{
  "encoder_activation": "silu",
  "fusion_encoder_width": 256,
  "fusion_encoder_layers": 8,
  "fusion_encoder_norm_position": "pre",
  "fusion_encoder_qk_norm": true,
  "nesterov": true,
  "orthogonalizer": "newton_schulz_5",
  "adamw_lr_other_params": 0.0025
}
Rows from block 7 of the image encoder, named by matrix and row number. Each number is 50 + 12 x the weight over its row's rms, rounded and kept within 0 to 99. All counts start at 0. After the name is the row's rms in percent of the matrix's.
# fc1: squeeze-excite reduce (encoder.blocks.7.se.fc1.weight, 8x128), inputs 0-127
fc1.0 150:40 47 45 37 22 47 49 32 35 42 46 41 41 50 46 37 37 40 50 41 53 42 40 32 47 32 47 49 47 45 42 51 34 45 36 57 42 51 45 04 36 41 46 38 39 35 34 26 51 39 41 25 61 34 45 46 25 42 40 31 34 49 44 41 41 47 32 59 50 41 52 30 52 39 50 47 33 32 43 32 53 37 42 50 34 48 40 45 44 49 55 43 39 35 37 42 46 64 45 56 26 50 44 47 38 38 40 30 35 52 63 12 46 53 41 42 57 42 40 33 48 52 41 39 44 59 47 53
fc1.1 080:40 40 48 41 53 24 33 41 41 40 32 48 45 44 54 48 24 40 53 43 35 46 48 34 38 41 45 41 42 36 40 38 25 51 37 46 17 41 47 45 46 38 43 53 50 59 37 41 51 35 36 31 46 44 63 49 51 49 24 41 34 38 32 39 20 44 37 36 48 51 54 42 44 43 53 44 24 50 28 45 53 36 37 41 38 25 54 57 46 45 38 44 29 50 42 39 43 59 36 44 53 43 38 37 39 27 56 45 40 39 45 32 41 54 50 42 17 53 40 50 47 38 45 55 30 41 37 45
fc1.2 111:37 47 43 36 44 50 45 53 26 46 42 52 47 48 55 44 48 51 39 44 41 44 46 37 39 34 48 54 45 38 46 46 24 49 24 47 42 46 41 35 46 47 41 33 42 44 38 21 36 40 42 57 48 43 51 43 26 39 26 41 43 55 52 63 47 45 47 57 37 00 52 38 54 54 33 52 41 27 45 48 50 22 58 44 36 51 37 40 48 37 49 23 43 48 36 51 50 45 53 57 31 28 46 42 45 41 48 45 33 61 53 46 56 58 60 27 46 52 47 32 42 53 27 62 50 46 42 38
fc1.3 029:54 50 55 40 39 54 45 55 30 45 55 52 61 42 70 40 33 56 38 39 49 49 46 15 48 17 09 33 57 62 28 37 38 48 38 44 38 40 37 39 53 29 39 43 59 32 42 43 38 54 32 62 71 51 46 52 28 47 53 29 63 51 40 47 37 37 39 54 28 59 33 48 55 42 43 42 50 32 51 30 30 34 47 44 50 51 38 52 53 39 45 59 39 53 34 45 51 45 45 59 46 48 50 45 33 59 57 35 32 34 45 38 42 42 56 38 42 49 36 43 45 32 58 45 59 70 47 48
fc1.4 078:43 44 49 54 38 42 59 44 46 43 44 37 38 43 40 39 50 40 36 43 49 06 48 31 55 42 49 47 29 36 49 28 26 40 27 37 39 51 34 14 34 43 40 34 52 40 47 19 42 44 57 33 48 36 42 39 28 43 48 38 45 46 40 49 51 49 36 44 44 41 53 40 43 45 50 36 47 50 62 49 35 34 11 42 42 48 46 43 46 34 43 35 34 46 42 45 45 59 49 50 32 38 57 49 44 38 47 41 34 64 50 42 52 52 54 48 54 42 50 44 44 30 45 35 42 60 41 27
fc1.5 175:33 41 34 46 30 43 53 57 28 37 53 33 36 48 35 32 44 54 40 42 50 33 40 28 40 36 49 45 48 35 33 46 36 14 37 55 47 44 40 33 52 42 50 40 45 25 53 56 52 43 50 36 56 47 50 34 28 46 43 34 25 47 52 53 27 51 39 49 52 46 58 38 48 29 43 48 41 36 54 58 55 38 35 46 33 38 43 43 23 48 50 35 45 33 35 52 52 62 46 48 43 24 48 45 52 46 33 21 35 34 40 48 48 43 45 41 34 50 50 56 49 44 21 48 42 54 39 33
fc1.6 021:61 56 47 57 36 62 50 55 40 47 73 36 30 38 62 42 59 34 29 74 40 30 32 53 43 38 47 30 33 58 40 42 56 54 44 45 41 62 65 39 35 48 45 41 55 56 47 44 78 40 62 43 28 61 46 54 47 41 32 38 49 34 42 33 52 45 23 58 46 58 69 65 42 44 50 52 36 49 45 49 34 45 30 45 49 38 48 65 46 40 50 47 45 51 46 41 45 57 52 56 33 37 28 30 27 43 36 43 48 48 39 55 32 45 76 40 39 28 47 40 61 28 46 31 52 61 40 32
fc1.7 028:37 43 45 48 36 37 22 58 26 43 36 50 50 50 39 37 59 39 62 46 58 65 44 52 38 62 55 44 64 45 26 47 61 45 36 40 51 38 53 37 37 45 55 27 38 47 43 27 32 39 24 49 44 53 49 46 35 30 47 60 26 30 35 37 60 54 47 71 45 17 46 38 39 51 70 48 35 38 61 45 50 45 52 41 35 32 51 52 47 35 45 60 42 52 44 45 59 34 37 34 49 40 24 37 49 53 54 55 27 34 63 30 47 47 49 59 60 46 38 34 42 32 31 56 51 50 48 49